A small self-supervised audio encoder (BEST-RQ), trained from scratch: width 192, 131.1 epochs.
Rows from block 8 of a small self-supervised audio encoder (BEST-RQ), named by matrix and row number. Rows with one number belong to one neuron. Each number is 128 + 32 x the weight over its row's rms, rounded and kept within 0 to 255. All counts start at 0. Numbers have three digits each.
After each neuron's rows are labels from the 100 clips, of 14976, where the neuron reaches its highest value: "strongest on" is what is common among them. Only what is clearly more common there than usual is listed. The data: strings of digits, spoken by a formant synthesiser in many voices.
# fc1: MLP up (model.blocks.8.mlp.fc1.weight, 768x192), inputs 0-63
# fc2: MLP down (model.blocks.8.mlp.fc2.weight, 192x768, transposed), outputs 0-63

fc1.476:152123148141096145105117134186156090070147135166103149114118151192133124076174201170104069126145154095170136162163177178194123134069104059115186151145157104098122120102127190119164140090146109
fc2.476:117144125179149119063119083130171082115121097137191134145143132133109099133109095112112173073089099107137150165129134094140100088134143085153157129094138103097039164118121210113109146115115077
strongest on: "three"; last digit: three; rumble; whispered

fc1.323:151106147108156147093108119180111158079181106119121175131119154117124099148154137169160148110109124086145128129152104120136117127128132120136146085183136167106157141156108135091179127169109183
fc2.323:127176124140139255123122135134055091108053134124119119139192124106157113098068087093092190165146093077142092116156155106157118121143089145117120145122176121119123122096138138161154187154123163
strongest on: rumble; last digit: zero

fc1.295:106099145114047170103234164113139122154130161123125109126128100118079090143102055092097130119106133068124103116103127100089133170162073167116134119145136086093145133110140142092141163117130124
fc2.295:153163169078087133132142144123121165140107128126116080120122191106109158178204174116206123091129109131234158113112125170204184128124138167078116171180140078143105111115164113081078177091088123
strongest on: "one"; voice: deep voice; reverberation; quiet level

fc1.585:082094065096130105145138058147118161143175156133147166156089146132185125107118112098086097119128133127073104136100108183175106102119115135141147188103075155168073095143158166154103115094153127
fc2.585:140184169156143192096215110128094084136094116102061165132113118143125150154165088130178150097129178035123125141072123164091128109101170135110093150135064111131119073115140110081151154118149149
strongest on: white noise

fc1.286:122147168122123064131163163138088160123078144140185127134082134048098155144148148114166128177099167117136141111151098077131088099094110144183106129144111170074112142161158134096118131102154113
fc2.286:126061133137152160126160069099114151155111083107140046131158182089072116169085131126076141127164139146060146134166125073120128108084178132153124177134143130105108115177112142143115139098125083
strongest on: voice: child-like voice; first digit: zero

fc1.249:160084089099138165122105161117150092180119138182186123070107137114085152053193123119153136132097146104168085126095135098133146116115140120157143176146069128161148181136174146100100125153165095
fc2.249:104112107112063081092133167129125147156156143126113112090099058141161116154091133095106093120105132138125117166113146103114055106176153101164132141129081116143153153114115187137138093122109138
strongest on: voice: high voice; "six"; first digit: six

fc1.449:123115101179074137129120129138104145155128114157083173096113125160095182120134096122173096103125087158120121172176116147157134168109095122165186119141098167077109117134129113091082135128104104
fc2.449:162129130111133162180142126058126143147115118179129089073058140216089141068125119105133134124058113138079127137106149145174126147114120080102119153156095214125083155113145083168125127152121134
strongest on: "seven"; last digit: seven; rumble

fc1.49:111133144123083128134159188164096148084098174087110169124112148114095172132117056113098111130135151101098125096140091110187154119185142117089134134135095188122188118184181198093144086170097100
fc2.49:171099123120144178106117173173151180151142129146109110172138110114131227144144117116096089116124134094113123120086102064136049136152149160159142110108118111172160201161104121086107114217147088
strongest on: "seven"; last digit: seven; voice: high voice; first digit: seven

fc1.767:076084103088174106149105107190150140147098149139144114082099148129135050089159124111102113168134139068135080114139140132199123190132111123092100170152068117093109188165134119081096145132175097
fc2.767:128145128111117240159151134109128184093093154147084121112153144157108083097084097142097121144123137180139123119144120183136099073086159130110131137118134193114108167164130116122115157151094193
strongest on: whispered

fc1.240:150156097080078084092156096101081084139099086110147176157105130084130111136062142096181091124142127122129108099120130154120090155114098132103106123149143076172168163087066132109099122184110140
fc2.240:116178181132166118117096100112157110196105116157073106070155131125088110182101140126132176072183153154105090138147174156123189117076080148146128112140139152112111087139096130158161109143140119
strongest on: "four"; quiet level; first digit: four; voice: low voice

fc1.299:140061085103062203076090082159099123100083162124117136134106116111183148170103125116138174147108131108164134098177135106111119166164131105163170168157091171102194165096102074101144129133121024
fc2.299:090134084092104194110132176080133102147116125167128144085190117127109105108078122135105122193192106098098151141132120158080112153129118121126108050152134098104162174168127181101110109148149195
strongest on: number of digits: 5; mains hum; last digit: three

fc1.710:147139161106115103095126174122117130149129094116116146079135135119161151116201164122194111155089152111150087102145135119123191122176114108097128198098095112115142147159149112134130099154145136
fc2.710:154111094144115074105170147130113064211099095115086133115164124154152165142047113150163195170176107144147105148107148110125178154143086199158131078191185168191146140178106072066118080117118131
strongest on: "three"; last digit: three

fc1.584:122127192153139153142105146122122174091160084131094138174112151163154145101105102130096175087097173131170142108147121121072127215196071137075135129132176128114174133111139091111136180164148077
fc2.584:080125126120161095134127111139147186158127102147165107191172096118136083171108073108131118158176120149131152169114068157085181121130136079116149113060095133121089137147139124160118080166133140
strongest on: "three"; number of digits: 5; last digit: five

fc1.360:128178153119076159059121150158103165133081157071112126150120145088155132123157100139163209099119112103137078099123090167118133136146132095081193158100151115082163119103119122121158123079102055
fc2.360:146148107142033067094134070056189155119136144105148154123114127112090109127131146133151155117142146191177087161137108126197149142177142125160153134122158115102116147166123112095132157151157106
strongest on: mains hum; voice: child-like voice; "six"; last digit: six

fc1.177:161138184150127092131104099081151098186075111119195138166112120111068105098100077099124190170115076082167182105113198137113164106115152127149191145144116187137158132115130181139114087131135078
fc2.177:152100112055093046089090137103164096077088092056118124111149126072112127145169132024087142156124089074163138138172139130117078108114154118141154116128142091155141073098140124107160133162103143
strongest on: mains hum; "nine"; voice: child-like voice; thin (high-pass)

fc1.628:092133157151085141112094146120166111089099188086141138156123142138097019110105130121119092105086143111145103125154154157147079128121105137133158083198123117114108159122090157121163188118139120
fc2.628:114108111131176060124114114151121130103136133154181172134179209187146107095164141097118155164076125099162137129169045111154150168157093084118174056084144157144087149063098116108092102096110166
strongest on: whispered; voice: high voice; mains hum

fc1.672:127126142139113078127152184120064144128097074155131133127109163104139129124067122087129141113106073087108148088144163067146162192108118105111104142157133100099131100139086153107144156124141118
fc2.672:150112175126128205152115154140086188061099147170138181106184060113145140137158207109121156116232121118116111124144122126127093137104203177135164134129107121109152127142110127111136140121094124
strongest on: "five"; mains hum

fc1.126:083072126088106065065146093163090135095163131107123099158118141118141158109113173169157126157102163048153101137192117152060142129150083137150122118125133054112126153164107111087093117121112136
fc2.126:125114135178183066166155119051164089125169142132149161147127119107123129143155206116093128124143126132108122135105142085168161087146120120121201161135183130120116187159088156187133147087162145
strongest on: mains hum

fc1.345:078113086139109059166177160132069118067104089164146137156129169118174117184055189176124128106104109150080130110144120125134123120126137132157131155140125097095123109113119127091087107161150137
fc2.345:124125143129128255118059105135108113125131114133130093130129113135136119135178119168139128083110130131110160138159151075176129141135128117128143124103111148093149112118118179123124101108116162
strongest on: rumble

fc1.169:113143104078141116143125139116144124114108176123140131134074145145144051103116108080074106167128157114105152103118149145161141095129134142167223143161139099107123203107139126080076201139135103
fc2.169:128148118123129227156119131136086084098140197162150159133163134147107093072145078101097152156117077163121168069128128191130088176124112152123146117130137147152078150130148109123128133107076213
strongest on: whispered; last digit: nine

fc1.121:092174170115128148106154102119106134076113160063105121130110165089214114117099144093164107145138101137153125138125165067168112177070156194133124130156157140141116166149043142146094107118163122
fc2.121:144129122190132020078128127150121116125178139114080160112115101107130119152109145061103176102185091136133116138156211104103140088134200175098178158137178047111109112114110178134164157121141174
strongest on: "one"

fc1.531:106122085140140105141082122132066144124121075092151126107106154168087046122139106061152098089168069102132152170162130125137113134082134149123087142122134090136182105192067128165104126140151120
fc2.531:168091152139129055122193105048127138122056113080117173112144087119157135129070083109109158079135124064096095122106164161099126094172137183049101113147082102092113131099116143120114149147131104
strongest on: "seven"; voice: child-like voice; last digit: seven

fc1.684:125094171123115125139140083075141112153095112139137130109149152130150140088109049127096147122141193144095086122131122116170193158163150113125124105120139131156145178093096079089081147115125154
fc2.684:147166084157087169109117138132137093096102185181168166088084140149130140154077167123121180102161090154108111065121128135081077126070132155080150111141173146131124112160178142121087170116070185
strongest on: voice: deep voice; "nine"; first digit: nine

fc1.404:163165153132140079091109084142089099158103172131098167096133163110162127124155174157093119076142071141120132128171185109152125113127087166136134160119135167086100134142129092127130095091248105
fc2.404:124154148113074165138186157079166164178172103141094088155146140081098125121104153166127107122107157123128141127109080125073166164101132085109134100140114059096111102114138137130089156128127100
strongest on: "one"; voice: child-like voice; last digit: one; first digit: one

fc1.759:117139180097169088089214097102184134134097122104098125094133182084128113044117157151146149083133122151173118101160113118121126159154124155154108135135074143082145187098112116158185109112140102
fc2.759:157136132138105070159121129133104137132149130073110152097177133137150101076014093140173112066129109143143176081111111152052114151174182157132122099148104100182134119139139179109105055139129164
strongest on: number of digits: 5

fc1.447:181184102111129124103101096214091108183154088186185137105127142143132141133103155181100107103113081089097105155124102114084135173130132122107187157151131102109146125074128137117127098158148173
fc2.447:125150210165112030110088173115134130112142092102164124139155093111137114152187096115143149117097106193108160157127159114111187091149140076147134091097129145144126153079118123136059176144102138
strongest on: voice: low voice

fc1.190:142110125114090061116158063112105170082112157117179121097073135134161149102106092165121132113095110109141145117233126163100131178169107130170118103201119130127168139106082180142128137097171116
fc2.190:090130091150072078117153143154069113159105183156129085145165094146153142066160149101184080172189117073140138086142109173154112154121136132152144191127116101130209156131178112112037151085157131
strongest on: "five"; last digit: five; voice: child-like voice; first digit: five

fc1.114:106068147112069123111146175122070106137100175184125133070098092055159133136067187113115149136126130125135133101116149147192101087109143087086131130118128101127132120133212157121104077168111110
fc2.114:166104063144164188095096140156094146131110160185101134159087091157148161138140156098138119075125115103065135048127133104053054115131142145115151107134129112203145165134117207123149151117143092
strongest on: "six"; reverberation; voice: high voice; number of digits: 5

fc1.693:115109154161110090128183154139130170175172151146083180126105125125084093105124112134129117137099073082110087106130117151137071084161103058085169109156097074161118197165177164094180108135141106
fc2.693:079173092120162126100129165156093161154124122065060138130174111154122177157117134150081112151087090142149115103139092163069093118118189108122143122133161165098128145144133086148176085190146137
strongest on: reverberation; "zero"; voice: low voice; last digit: zero

fc1.407:143148117162075121107075074178146087109147152131166151138109157115124122056166184150147118148046100149134053130148113167140127134140068117129167156116070125122161140107138143084131153105167125
fc2.407:138127130096133163086151099104138136113086141120068117127124085122184161129079171131145098131179126120069054192108166150089106204074062131141076095175142110086051087159128113191136099118143156
strongest on: voice: deep voice; "two"; "three"; first digit: two

fc1.656:156173079106117109110155125168126155131053107157171137148105142118082060111112091093139125110132095140137116132156172159108160119058139144107134142124110071128160131127135089149074102205146131
fc2.656:121141159096150142158115157095191165125093149177188077130124090129126078111083122130158103115096103146150102130136120081162163098115180136146161105091061096131138118104100100106112106125106097
strongest on: "seven"; voice: child-like voice; mains hum; first digit: seven

fc1.582:150164086096174046068116151156083076125095125129144137162117148090110151156129164125086084138121144111179132117141165107051187136126096145042120127121120120093133109120103087141101098088175157
fc2.582:173137153141116137031124163138127077133149116064099092152125126023167125123103182105096138208130132122129136116076103137127139149168128119178135090162090059090147092132138145083120133099174126
strongest on: "one"; voice: child-like voice; first digit: one; last digit: one

fc1.696:132081085069111105115130108119117139118149120178207123141149154139154134129167124113079130135106154097120118152133139113120106138076066139116199161161119142099185129084148157134065168139106112
fc2.696:127118170128088130148133098073169118121122159148175153096164089161111121136087089102112143136149088104149158173146079126119101110134071115123069093116131107138106136064171094172149108174036173
strongest on: voice: child-like voice; "seven"; number of digits: 5; rumble

fc1.63:105116126099071146093063100118118122137141096112141153112140112165119177150180104091139132198115130102142150086094191086133083124106100109092146097183138089132180104106113137081126117114149148
fc2.63:092075115154154121133117094161137080080179124111128073148127129148167163103147224158126127149060168054100096180095133144107152126114110163071176121113145140102083129080151101137112145065151133
strongest on: voice: deep voice; "four"

fc1.607:128114147089139197112131096172124107107106129173156122102131093137158099103147102055169161138108066080125103172166144111094165127123111090172152146131073176183092133096130145119078115142120086
fc2.607:131116122124135153125134188150130125105121091134086116157134111193107137095091098105155114149173148149115126154109165180094118174167124106127159061199075056135157104147139136160118073159159129
strongest on: "zero"; first digit: zero; voice: child-like voice; white noise

fc1.709:142079098129112051092102028133130119101151113141160136151131182151138127075186123153073106170123138148105134078112147169167136104118149133109186140145123126108116173137138151140105126167132140
fc2.709:187119172151143124144124106147170071148133132122154137120163112108125080142118092140179167151080122118165134157158127143139122108119114123146175115191156048118076120114096149141097183099137118
strongest on: voice: deep voice; last digit: six; muffled (low-pass)

fc1.85:112171102085119174090127132145085101148091111155146127120136159154173074136175095109119122150134105095099102127113153130145119130184147138127140125157130127166149114156116137104063084173141097
fc2.85:110126114119150019104101079118146089141141148121139151135083116159143134105104119151086171107123127149143197127123136133140130196124106137070061145216115114110113134096114163120048092136115112
strongest on: "nine"; "one"; number of digits: 4; last digit: nine

fc1.581:049120146111116069143130135128079092145128114108160114136122143071139150146073165151157146127150151140100089118157142147128112157105124118063105124108109091190119099110084108152039102140102135
fc2.581:148108130151168127042119138128189138083153129092132112131134138122153164156175159134125094124181137088120106112118182132149182105132125120142191102155095111130189159123059222088131144098140136
strongest on: voice: high voice; "four"

fc1.315:164074164154143126125119118196163062120093144125083125129131093129128112146134091138169068100052132156141135145166121153121212146174104118083141127154125149114146142138113090109133078133138055
fc2.315:099127141143101140104125161150139100062132122111122083102145137152191129080095080101164083155211094154144129124083186109131120107165104093157147130128083079149131095124158093141142152130115090
strongest on: "zero"; "two"; last digit: two; last digit: zero

fc1.118:134141102080112147117147076150112114085169108127158143124106169103100154142119094103148127147098105099068143060136133090099098164102000147144131116118151140122146190127148152114165136141161131
fc2.118:147101102123136255147137133074126123171124164147116102133116089157103140074084100148105072114123133077080143189057124153158140131109164106131112131154090135154104119113131131156163141147134074
strongest on: white noise; pink noise

fc1.725:121090098081143091110087077135126137115131160198155143184119150123149115099182157103111109164087141167151154105107084152198033171124101130155155130251152109150107104115117191137172098198119189
fc2.725:162077194137147156100126056103145099126119146087185106140100176104164132107095165102142076105165114116096138179141048124112145173154139151127198144126135159091115141136172098127149132097099128
strongest on: "four"; last digit: four; first digit: four

fc1.590:122088069144112117077063145081151128138132129146156170153100181102102130177110119138099113159104133129140161115187106140141035141137060082107106107150117080128153153119134116094193128123180129
fc2.590:133077168115142086021128045141166080126133173121106132182148142114141084162144129141153170083107103108087156168136210069091130172087171126117166136126092119099131137132112093148114140124139087
strongest on: "four"; voice: high voice; first digit: four

fc1.233:135107060067166074124069132151122143078084127128149085173146140133172057164152113105078091223120165129107153158129151145113124123134077144100138134139113170131115168112121090148061117112129119
fc2.233:118126144079166255129119168102144076126165092099125092117147165105124133189098095159077155165111098128105113117122205152187140114081112119135110081111133099160110131128159061103048132143091061
strongest on: whispered

fc1.736:125150197093093122078186136124108158113120118092112130106124146082194139096125133178126147099110158095140113122111148140182098126173160069072129132118102130091120128140157172121172087141098146
fc2.736:139151104170169176101087164116093129091080133132093111166112130102186171086121130116099072164119145129116157157060161143081125176124104175100136107113131124110146186158150112197133103155088117
strongest on: "six"; last digit: six; first digit: six; rumble

fc1.589:051129162116132128112098157155125175145117108123135143087087134136116073116128132126127074124105136154122128132132149114180054137156148128048109117137102056118124157132144160160082171167183153
fc2.589:088160055087141080124171138174154168074120142162065142077129116127093133111110104149120098127084151177146171108210138078085163156132160180117093180160116141115132159152081082093120131184109154
strongest on: whispered; last digit: four

fc1.379:073101154085124115095154113114128147180103099151184147132091154125154122109162133002126116119111142115140026150113118129082109129125127052109145159144080138109201127095152150129116130073175165
fc2.379:152157136136167114115138120098084145131144144068090127136102109159108127153135110168163140072121094014112112078092141118166104077143111130152118078153128098167123107169171099108130159103161169
strongest on: "four"; voice: low voice; first digit: four; thin (high-pass)

fc1.176:110115208070116110132168140116132140111122081115091101061104184097150185164084089112111123107109153128150170081117133104159103108174181122080125152165142133090131164141165139120155108105153176
fc2.176:108104101113076087106109132180107169062099116187103114119107143177107186061082140113121125168103107098127136142101114137127157155131174095130108130080095087142202070168181107139139143077096134
strongest on: "six"; quiet level; voice: deep voice; last digit: six

fc1.389:119156104149114063126158145121145109133096126119080162107088105130110102135128122132129094155143171109179113101104157136181148165102068096095164107136116129133139125144173152156111181116137124
fc2.389:101171187167131107127128127160126126117146163030140097124183065184075103141177113127126136106067093122170181129076179099104189144139088085120160127132126146093094117160128131093090130151091118
strongest on: voice: high voice; whispered

fc1.553:146056112104100127120202113153093186153118124187106188076137123189178117184166046133091052181116125129142096120115142176089167156148050132124179172157119099084153198094084150117117163136158119
fc2.553:140160105100129106124112197186106200106143063169127074127124138097104114115126142181219148105089176068159106133161175154123134157139141120102126157137089135088152124124114124090150151130090153
strongest on: "four"; mains hum; first digit: four

fc1.655:117228111118114095145191171128052152096119108088139167134081123140098136179124071083171107194130108127099179157120129088155165101196167119136124106148096164176117112107149124119143076184161169
fc2.655:134087077124138140106124095156113149096168109115101153164132202055091124127076106123081165110093114151108151125111117091061123155077094136103163133081135133082189153134116157141165134204089157
strongest on: "one"; last digit: one

fc1.665:171161120113104093116143098131107129104085116152208201185121117131133125123181075112181130181081195151141133082087078157162075145159100118163127199117076131133119164113190149131097079183154106
fc2.665:133143189162184000140095134103127080131103089144116160132181121125120126189097153171136166148129124133122108125138110158099174108100087156102121125152149078151133154107142177108167136084117115
strongest on: "two"; voice: child-like voice; last digit: two; mains hum

fc1.310:150128174058096080119178163104143173123173148124098164159126139122177154128123100106133130126130120120151167091098098137115123125153129151095128154115089134122182120100132159106111139168129231
fc2.310:099121144148091040087129138144121093172115142110139134094116142124146132150126104127126174118094130131131165150155079122103194115095121158173129119130172133167140142147102197155121168084128119
strongest on: voice: low voice

fc1.385:131074098127096138123155060198103116138124125212120132138093141117148133167159086161087117156113156094158078129091210127134147097148129122141146135105133117055158162125097162149053136143115167
fc2.385:125150162152135108159082179133185092071137178174122084111096115109145121064107184088110123158170096097138134149170130149131197055145115104095117097113114117183171106074118112150158144084115160
strongest on: mains hum

fc1.251:173141139129132096080132109128157115079129084082137145184149167011130180114129124198136193137135142122152150092150119119139120111137105107124125146125134143144099137158113129105172096157143111
fc2.251:083096100096094194136127079139172139107158136161122132113169110105115135102078158120114079198125120141137151132161122127165133142144146136143158116177155150172107122128127138148143176146115114
strongest on: voice: deep voice

fc1.442:138137067137118161064105128112101142062151115119114119106146155101138154096139140108109126204083148093083173123156193120113163181168137160126166087169160092186160119134087130050153133123133167
fc2.442:114145090128135151141124148090098128161149111132092107199160138132150088130100176112166091155160114152161103150139100111087112132193167108122172059084155150093150095115147173174089139068145145
strongest on: number of digits: 5; last digit: six; last digit: one

fc1.161:086132189106110144133111099125086152156127195128122143155118135152086163075139134046129124184156172135152121064140090159155078187167142117140171175191132120118125145143152099041158159139149114
fc2.161:123141131094145217121126146122176113190103075201063128144158097166059127161110064093050105105053072133127094149118152133086192124079056085127165132131113105127133086163195104128132179108122123
strongest on: "zero"; voice: child-like voice; number of digits: 5; last digit: zero

fc1.308:135134135122142171119168144119125165154084102077099132095140120114201167125153103134133107084143085120140087139112141061105147169167158119141141102118090095134123092206140148144075162181143132
fc2.308:112127034146055077170165138091076112200179089079165097141033135137177135106113136128147124116168145085143153151105146114129092150141122123108191120185199136098108142151141135111148091144165159
strongest on: "nine"; last digit: nine

fc1.674:108104164089119065126118121102041128112114059088079172165160149111183176150122121144120110089109114121123144159103139110106170154150137135147113166143115161109156158186155124123081106116143157
fc2.674:130155137133109083143101139047160115139102106136138101140115075115162134127155187125129092136120119093211148111105134101110160111137097099186113026131164180139157164142084141121091111120116133
strongest on: "nine"; voice: high voice; last digit: nine

fc1.41:122113159052111149118102166102105150100183081123135137142146137156125153137129160134194187129131085061153100124115164152158113172135120132124110096145153121107087104220098098101155115119136128
fc2.41:153151153098138198129178108126079129142183154125124155119119117114093106181081139095091185173161147178153165113162087160099155123109137130125170192122152132135131153161103129141117190150111123
strongest on: rumble; voice: deep voice; last digit: three

fc1.216:098121133025107074107160155086088183153146126153075147109138103144147125154192075089113070086115111138115160100094065133223123156195156175170114129133164114097164137121112122161145106114192119
fc2.216:164183110151151087117088078171077165145093097099076124144113160122163157163142170150120126093045144061107083106130081127139179183115149163123156149151140162148103068164158139126128099163165140
strongest on: "four"; first digit: four; last digit: four; voice: high voice

fc1.554:141048096071165165132152136139108129086128194112164146157119148142103130121088204127103154135145142119160133122128157143111157205107113086140177170160049056136138125096088057134108137059158093
fc2.554:125177156148155087094098133127157204093147175119111160159098088117090048106062086072204171141098104066112126072122172103079123144120109145094092103140078172159100157080130171139190058170122159
strongest on: number of digits: 5

fc1.282:125097196133152130142147118182107197198110148102154133144135152113112147117155107193083164112111064106138126150146099190094114106150126104104182124153139123153102161134074133140130110101114098
fc2.282:121117073131092202104169121111158153193161151089148125162084112114132126118127140143186135114107169135132129210134126160178138145111156138107138149123134146055143117121102127111187141133152147
strongest on: mains hum

fc1.619:138043131176093115120152153099110156135161129182114119102083155101144068115072163183118158082095114118119141115117125095158167109163123096087132114122088086129159089109079122128175148086096115
fc2.619:121147163095112255126094089169134174129144160176121145142126139115152145162136147145173117113082154123143104070137142086184152080167143115152126142095102130118094178154087125140160115082138132
strongest on: "seven"; last digit: seven; mains hum

fc1.140:130170125095128136110064134129040139215107134059112125127093145171180118070076144154082115148116199135173183140123153081109208145132144153119106116160099169132164138177117148133059114118132165
fc2.140:149157154109122023103148083099125094156050099125144110156091154120132164055099099124139065171128138166108114175042183126099139150082128111145094083126139163096177118133144110102110084118141113
strongest on: "one"; mains hum; thin (high-pass)

fc1.427:175151094042117074120153115111167097140089111116184128107098128148126125096112166066122109080115128103179175144173177156147157133124138111100161175132130078109141110121155092091105105119144133
fc2.427:166137147122165199126117118169158109127164180202077112140154156176109176153112085109144099161128137116104171078188159158183135099126109129121118156163137160190125147140191077149154183051061135
strongest on: whispered

fc1.264:164095168136082094124164100130133175150132115122142219118059141148175139089083131104155155110079112097086133084158114118207080132110166097061216213155069154098155131103189099137166093080125135
fc2.264:123164081149181122136142136125127121123088154062106126139116178185184186094091186115141142089083145116129065108103187140089133162145122123084108087164164166130151071126153086162134106137115131
strongest on: voice: low voice; last digit: six; clipping; first digit: six

fc1.483:176169074084126096079051086097142118160049164126144185137115155114106101137118110144144129157150147157154122072200109161108130138118106116053138146163143089109121159101067152150097147134077107
fc2.483:099104109129152180118136138158113097120101079137148129111197169103142126153099139090140144135160074160120164159084175196099161129089165114169126101140118146155181136166134152129123100166122069
strongest on: "four"; voice: child-like voice; first digit: four; last digit: four

fc1.183:116150125169029110116145123131094102123129105115176168081090104072096081127149200139184083099065104141108157131175178098185193136175091085092099109142088067152133079138105116151134153111079105
fc2.183:171091148161119197146103126131148137090103147115146134180127162139166165128180091101100128064085118120164121102161143118174095102186140141140113168112123109126231144136137140112100129098124099
strongest on: "three"; voice: high voice; last digit: three; rumble

fc1.722:126138150149112144162145112149060134122118119071150121117100138094137160119200083168148113184075118128163115122122207125159161117142100068103138126134159177162119134119110097111181153115112143
fc2.722:112121116117096160115097058088104131082116071071104112110136146067129138164097130128134181139136125162112072148082180122143176097168101152092114100149198139074150079136095099139128024137134154
strongest on: "six"; last digit: six; first digit: six

fc1.61:176140127087140096096057140161158103160119166155116071067152134106129127100107136151155109094148137054179105130150117138125116127123119121147167113129120123148152146205107211181141145140110147
fc2.61:154079097144111095109139154134044125169187159116159113110153095136124153157144158120127180124068098127147128103072108113208188121088135089111152107115143139105086148119112125081126188099152123
strongest on: "zero"; mains hum; last digit: zero; first digit: zero

fc1.87:109075089161156080103153090159114131159115139155126147097138123067123115167131146076144147152115136137169124138109108125169075138105135117084119193217126160114100157117149086128198127192135131
fc2.87:110102114093156119127136121091198093191111144116165157113052110125133137107105079095101092155049087139153133168136103158122096151168099099126176094117086097133063155169183109166117121121114130
strongest on: voice: deep voice; mains hum; last digit: one

fc1.60:104066127125091134139189080083142160106170146206099158119145157113116070066117123104106104136119147164147110111130126135107121177156016102170124121132071065100099178153169156120183156098120103
fc2.60:117158097095199133080134117118076164163139146112098071134135118111088100080138112086161081117133106118117158131164170148170151089138148101190126138117129144144118124137115078123142130152147122
strongest on: whispered; voice: high voice

fc1.14:131071163148092139097115087134171131141087119092082143098129094112113083108108120142089072087088069168108127155167130145105140134129110121112149134130155115088177114120150163106185148142166175
fc2.14:124056106134074062162110137038097130138075108104121185117144083146142081071129107091145149125163078125151130148108130174117101138103111188128140121109166149149192081112128180123151098158140102
strongest on: "eight"; voice: high voice; last digit: eight

fc1.165:125095195164097109097138110173117122138129154093102124136043139112124091128101183152123140171093130127107138118103132221194138110135051123106171072175123167128103107127052129158078128084107120
fc2.165:145032122102186129109126069144141072064190171037198117167161115140135116089110114134108125097058074126140159171061139118179170165168143134094121157162136114091151134159119133110088122080147125
strongest on: "two"; reverberation; last digit: two; mains hum

fc1.148:116115113102125084146057136101112097129091182104217137109156139145099156115137115149138072084124114121146135108080159092111203102135052129085161131157145130135163160159150127145138096095121109
fc2.148:132147114115124100132121144023160108189108121172115102098179199103130161160125151091109148111115119103147185120131132084144094124070124148115136116077112137133090146122112155174129121144097171
strongest on: voice: child-like voice; quiet level

fc1.691:088194163134142123099196105127126114163148087153121154102094105107119105140106145085187090239153122101116094106100136095075096202147149102143119101147093081127104143175172130080110125180154116
fc2.691:132116058076152124156080105127139085126170107110113165189177162087118116125071101153074162211135076125126177130123155165068195195112143109085144115150136136163147096118122183162115057152088111
strongest on: "one"; last digit: one; first digit: one

fc1.390:146157160153056145156126162181103141112120208113128174164080146107183143090197089127104117117116102109090114084152160180158133160146078112132137093159124080129132118089151188082117161112115149
fc2.390:117103123159207046105127081077132174131122126114148100133150086100123101097158148109148152061143098077131133144093139165144139153140164155096133140123150103146080179127151167142073116126144124
strongest on: reverberation; mains hum